Weights of a small multi-label image tagger: norm batchnorm.
Rows from block 4 of a small multi-label image tagger, named by matrix and row number. Rows with one number belong to one channel. Each number is 500 + 25 x the weight over its row's rms, rounded and kept within 0 to 999. All counts start at 0. Numbers have three digits each.
After each channel's rows are labels from the 100 images, of 14848, where the channel reaches its highest value: "strongest on" is what is common among them. Only what is clearly more common there than usual is listed. The data: flat shapes of many kinds, plain or patterned, on busy backdrops.
# convs1: grouped (12 groups) 3x3 conv (model.blocks.4.convs.1.weight, 192x16x3x3, each kernel summed), inputs within the group 0-15
# convs2: expand pointwise conv (model.blocks.4.convs.2.weight, 192x192x1x1, transposed), outputs 0-191

convs1.99:495519512501465533464521508442528508520483509518
convs2.99:577518530468488517503507521492505468515472496474517504466471479488501474510488497514522526473508472506546463497487543489474527550483481480516498462507506487465466519486502502470504508482503503486484491501494511471465480476491530482550517525488491498462456472443479491489516527480507546494508489471506483499517498504497499520496503548514459513483457467568469512503496479515493466505434492461456503492499535495479487496577485497479465467485566513537489515477477512514506499451489483473488515528489483488453513482465524527535465499499503480469523476473496481520496534463511499475
strongest on: frame; largest shape: frame

convs1.49:453493501467494446487494476498464515496486534509
convs2.49:499494514473514490459464480519495488483489509490494480506482520441523493482556472500494485545513474490476503511475504509486492494482535461523479456492508515511490485531483485488458517509498548493521497486518490541490523538463502538483493501458525494526492505461511529482496512483487508488550485505489527532493458502470456517490534483511498569485497466505499569472480505544515507480498503558503552527494504496518471524456445465504496503480493533485507528546503493474511498460450529549480501510480482529483517549487460491533496475560501497458454522513498497491493526474515511503
strongest on: frame

convs1.35:488511485536466516486463507503530522459510512456
convs2.35:502430470486494526473461470507470503503502534488510513489515483519515516485475521494522482504466555441482521481470467477531422518552557509491507498490502586470519485474489455498505504524496511502505526476479512501512456505473462532468478513548523492491459494487482493484525499506505523494556499496497487474514481515507515471479539480512491479501475488501523515507494519495499483493439522527497502522527514497474512491513489524474487510526493468506506544480480511518475553484526506495496497472455487482490515498467503481488472537535497481536534534520489491558468447528492498500
strongest on: black shape; star

convs1.117:451493485494465485521489464481534506466515526521
convs2.117:493484459463482547465478463524532485504483470468516505466531501449499483502482514504469496473484454535486481506498523500581538496499543503500469498469516488500509538520510528513473484490536474493487418501516487533427506510506527517489514502475545507481511503449442500486483513496475478492499518431502508470507505507493540491540504500537519491502459519481524529539518525502514497529497500517485497473473521526469506527482486477504499504491529530510509481525525462509531478501508464493463491471477512526482498517511517475496510491474515482544512548454490524488474515539479490479
strongest on: cross; gear

convs1.19:470499478503530474489541466499475473469513461499
convs2.19:509532487462521494517512519443485474509480523436513510525481510494461509481479490498455475456448512498504491498488507483507503471493514502465509473527509530481454518510512512493508506514510476477483502511509506487493441506459498474507527502469526509495531485539491456479505519482516497504509501491490488452465509501474479523477550517510528475469534557471481492505510503448500484519455475453519490530542490514499484518470501550484481456453501480493450516490502530500515555507530445463510513494467543535483477517491480501464462431466476509516482500473537500519502489496482484480
strongest on: black shape; count: five

convs1.75:504508489508491494489483532516493472494444439517
convs2.75:511510490490499485528499485516544479499556499477463536478481491484527580502498484462507512557492507517493496587493498540477504459493494497532504551521506500497496519518516500545497502529528486492495517550479477515494487496436500566538511482475478496456462524508484472517510522455507483508488521490505463491474537515518488544493512497499472514505539478514507553474520502529515459519499482498555469503495502512508503509482477503514527490511456480510492509513492486508486510514475506464557477507489530495512524475519501553519482479479497491488472538500530534443486527486474529508
strongest on: black shape; ring

convs1.105:518503518458491464516482502486466466527515456485
convs2.105:466470536542486492494471537483513534477502506515465501503498496529500518518509488476556494486519499530496490472472512477561492510490507472499523511489485502498493497461560541488527486503450533481490472497496472489489520480537511497499440543485460500515510500537460515525513508521477491494490518468488472475489511480484476505513493511532474510503463523520490475473533535486506517488520492493456505497456493451514500539527478469505547474471471526523489511512470516557490491529491541495487535490489502515528526507507466528547527502520501468504506438448526474529499527569518482451
strongest on: frame; triangle

convs1.191:499499463507461528475515469498514482498446527483
convs2.191:503528507508456503501500524543478482490516502471493478453480470490458485553513505500510515485484522528491465510504508528548534541471455475518495493517507473519487515462450499508512515508460548524537468466496484473491538495466523488505518531501494518499529465492473510491514534468522440502452537511530486517509508495504482546520496463483514476501481497447428504497464524484519477496524496488467506546505527531504505520525531488548497470561513515498552515516453456510513516478482460479468487457510497523521473520497490505515500502493478487465523494492477471488485536489482492528
strongest on: flower; largest shape: flower

convs1.14:473501490500469490504474460501531489480466476551
convs2.14:507521515529480508496499486520513456542489518527504522509472504510506479501465503518541492549503497506490456461479459467499499526484443504522487497552498467512517511481521471498500503521494581497519513468507528508548516442529524471488497509523484508536505516559490538558540525515464493553501473469501565506492487440533508550516480507489512483531538511555490524535472472512521491488514529489489520500470523521499471475498517487515518493505499538478514485505475499489492506504505475500504529502506489503531502478505510466476472462552550500532498505526521499490486538479517515477
strongest on: flower

convs1.96:518492490431447498517474504500500498486519482490
convs2.96:511487509508472477494540499514515515527499493513470520454503501495515489541509517469534492494480512508515488477516522499494523481494503519485513462483483480479522490555445483516537530565492519480518520505450489469510494505491508498502483476503483505467552472464522473540533521492509510489511486520504513503543486493475493490491572490492484498489485462500509496571476515507543514487509501478505529516477484487465503498446499520559501486498495464513504508508518490471468518484481479508548525514457519514477524492529469445567525536517550571466478519477481483464499546527501513492
strongest on: frame; ring; largest shape: ring; its colour: black

convs1.131:488483525483505484488498474529481483518512454441
convs2.131:482519492530474490476466520482528437507482540495499529485488461521490528509519474507495484486532523481523510482516527501520492507473485501501525517470482471541455503483472532438518467495513476503560516562519505519489529498503509497471473483502505474519489492501565493502507549515483468457493515512514464526492490547491487487433492471542452518496516531521532469502510490502503469503520498516524472490501498507499513495543570511489494478470499493476489549508510482517517541470507507502491503490513508550495499515487502490506518576510448488497483524493543454509453507515533522472
strongest on: black shape; gear; its colour: black

convs1.17:529491524437506518489500506451493478471506489498
convs2.17:484523503476485525569509532504552494512468541521473520516523522528464496486491530503503510527480510478517464513447491505515492511507463542548514500493484440507490504511490479516542455470491469521507501494481488495493531498493513497537523469449480491451484543498455491509517527482452515520507568459516514488517528473537465542520551489489514507459460519470464529538503491518534497505472507511540514501468506526516498487490490517530507492524474525488478509477488500510517566523481525504521477462498454506491509537530471455479497510511501509492495474522515480532483531481503502515
strongest on: ellipse

convs1.175:454539516495485466453497499458505501509515512484
convs2.175:471498481488558507504479482536489489466476493510444529531486504526484480458467500484527501490498504485519496503458473492517531501488504500516513526521504484474462551535537521491501505500510504494506481516511481506467493526501509521508544504508516499493510533487487456420435574478438545518490534481521500508511495530520526493480478477532511498505519512476543493524472506470497490388494483480512497517448487508463461509499508521529510575486475510496525465508493519489479521501517527511484493529514463503517541506501505482508495500498478529486494501495498504527498471498504488527
strongest on: black shape

convs1.73:495485508478506487474487535511527488511500425510
convs2.73:531491510516522494516492485517473496509505534456485494510519497541495506478533564517522506512524518517511508520460484473508452552517507552480538520514505528483486489507551468493502515577501494498489474517469499514491456489454525489493486490506505517474488481462506495511498492555493457501536503485483503491539519497485523468467504489491512492503470503495519477462511564507502443514489484514502509517505477475494498502453499507483517502494498484488496533492458513487514550506545514449503510499494534515498521489505511543486484505506457397515499458553507483499478498562463493502
strongest on: black shape; its colour: black

convs1.190:452500514513495477461477511481512514485497439498
convs2.190:518507500469460525532479556487470531507523502479485488462483483492517451491522519493495502522489487472544501513511491487543527549512514509499550530508513503496505485447473514507498494512469505482460477473484497484464486501486533449533506517550475545458483511522539510478492513444487460476528508501507532449503509498516515488483480483508522491492539447469503475488504535505499526465492490475507506542452519533498500487497479512511458523505537521507525517482478492535535486496469498524513479452522492513580462471475525502531464458499503505553497490510520515506469509458506489522
strongest on: flower; largest shape: flower

convs1.83:514482516484501492520505529447526504485527445510
convs2.83:528546519503497501509494514495496495485562503487525502474546503486483469490486472448524491492518503468509476495523481504526515504471506524461518493465510505530515499472487547522491494491480499524476534497474471496481526546517433516509502534491474478459511442476523496492504499496504503464471487490534471460488476513500472519463423570514525448467496488496479447461448510496499531525497491532459524479458505487476483501464501500493553474526472504474498537481505456519490496488480483476525464518507497515494523523484538514517481469475462487462496475475520489495489483496467508488
strongest on: frame; largest shape: frame; largest shape: gear

convs1.61:450498507535495470521457502517521519484511482466
convs2.61:503504523518481463499475515502495547505493470452477516519495518503482524462497544506507483443499533542516492531494526487504497473490530486503510530524496442473465506498513485481542508519536503489453436537460489513470527503549468530503532478507406489511504508492507503480501526515497478497474443468476479457491489466472516475519499498508490521474480478540478542469512519511525467497496537484518487490498570463493507513488497502478517528517510461545509493502514503493496527550490491514508502488494481506504484487475520513513513520498504492507459552537526491462479530521537538513
strongest on: ellipse

convs1.89:502539504497488483534475555483505462487466504488
convs2.89:469516516556459525468533467479475449500478499443511488499528506481507483473533510507527507508499503494500539464472508476480514515520508505504514491509534493497493450510476475492510518511497525519473534470492444488515441506485480554531494484506480489528487485488544506479480511520497494485457496531505511461493501484515526537491495467474460511497538521498534520539514509527494520508515468453515472525510485470510526527480493487481462478506566493532495513465472472505484472469469480474543481471504505461553507501501504469491554495476478550519515491462501515457464460496510465462
strongest on: cross; largest shape: cross; tee

convs1.114:478452482517444485492535485486519513495495528491
convs2.114:519498512494504500466479469475519497471495504525469481532482501488492540510491465492538486506521521460509533493505485472535516476530501514508502458499500503491469514543451535487507474482534504501537418546524518482541504514501457493486466497542484476537547465495521509497472530507479509506499532435501530549505499551492496466494483539521518465455487486497500483493550501492520546502501486500503521493522525492518501503468504493505482478470489524482503502537550507503483511488459463533482513490522493560535513485485495468480509504475486495518570545536492477502472501478496461461
strongest on: cross; star

convs1.101:463531487492535491476473511494471498479468498451
convs2.101:503459505496524453477492510496505477495510507512484498495455512495491501517527446511524472477537526467496538536468499478458447498445489505517488503475509472562508529486500496512472498570515472489511495489485483545521504522526518517513462502540522474460481510505493486502475464503496481503455540497489502482493540503463509515531481537481524458491488491488454506479499506506528544488511498518492511519465483483534515529508510469493474507480473465519484511487510539471504465490515528545480474497445494502538508449493504581536536503499511543500512496486485533492504434488503522512
strongest on: cross; gear; largest shape: gear

convs1.58:473510462472538487495482475493478529521525478537
convs2.58:537497499510523503543506455481487478531525473526488480465488486512496450478492489490512457484508459524489474506493460492497514520521448527483510477493489508485490485490441538487518502489472438501525474486500532477485551520448535479483483494543557490509468489476510506492484490449484503528528493498492477531480506463501527515501448459485519515480489458474492450456482511472498487519549508509507533565522473532507507508521497513483522548531511473493494491452514504479496476500489483505494500465496514480576529499476519498524463491463501493494519452521505513515499492514481519535
strongest on: flower; largest shape: flower

convs1.91:492494474511453466484479524471479522492495460531
convs2.91:514506475455488500486491540487535495462496470520530491533530526486508487487471519490552476517496470507512502511552529516504522506449498531510520497543463549501500496470488505465504519508501480491526508491512514484521509510471501434484492533486472535455463504467489504483481503477497482435514511498449488542480538500479522528511464482535535515489489451575512490513495477487492482521481486477452476545473518487472549476517492479501509499497456527487509513537510492505505486483517526478490522490483485535485520496509479540540505514530461460482543539478486445530483500496521518488
strongest on: black shape

convs1.68:468492476462498548478498542519487511473505470495
convs2.68:487479468526501529492490466524535452478536509485475504506478519483498488532518481527469488515498519494509487490501520501518531505503499498487499496486540506462510488471469502477514496490481488496531517498497488501479500495552506509508533496465446463446458496496488507523477477500490445496486477499456479513472537523495529487494512500530539428507549496536499489560487474474512497493464491483464484486502490487478446517471496523495491489512529505506474491500525472511545506515524539440510462478491502495545497464494576483571503502466496549471500490486489509541521547462476482528
strongest on: frame; largest shape: frame

convs1.81:464491489468490466490489553464480495487531508482
convs2.81:527513542523485560500521468461498522510464506481514530541480528484535514522501457464503499500494506442483499481537533473524565502490499464523487526511513505493522433460546505534491524518465491492501517536484472502466502480493490474506495541488551481525521443490488479511480529533506505487496470512485487519489526511500516477501536491517522462484513515503557482524482503501492498492522491501496477512513515505499507495514534507474523528453508479492507559503506504516521487511532502513547511458569444520445530476483484499489485481494444502511480515526506514526455510534522498501
strongest on: flower; star; count: five

convs1.180:517500492503484474544453509518511527484477452487
convs2.180:497495482470491510510514475458473524476534485510506454498533501469508536515535513494522477476451508451493493480502532519523529509522487511519504494496501473468489485494479525480484495463485494539494504546507468493547461489484525502515521493451470528458512507487475485514481502443493459503457564479528449457491504482508533537512530481489526478514536516476567482533478482454497528498532492452483503516489483554530522513524503518473510526475520477483486496472551481544486491515560489485527510510507526528499520486506482527525501507512486535511510509491448494460481535477504514501
strongest on: flower; largest shape: flower

convs1.36:472526503517499536474445501469507529504502472477
convs2.36:531464505474484507489458493495518512494515502460507497514505491485500515516486500491481487478441524507512525516529495560539450544519518526521517445543516548506490491491520442469469513486533492524503547512503456500507495492483519512494505515468526510517479505467491495496517484549460472495460524500492515503469489476481507490517539502476521515476487440495481503533498490518540477503465509516446532538495498539493513511543503480498508521525518497503477492533536486525466557478481481485511518492458480454482504484514482515527451486512465494501470484501479535580453523524502519511
strongest on: frame; its colour: black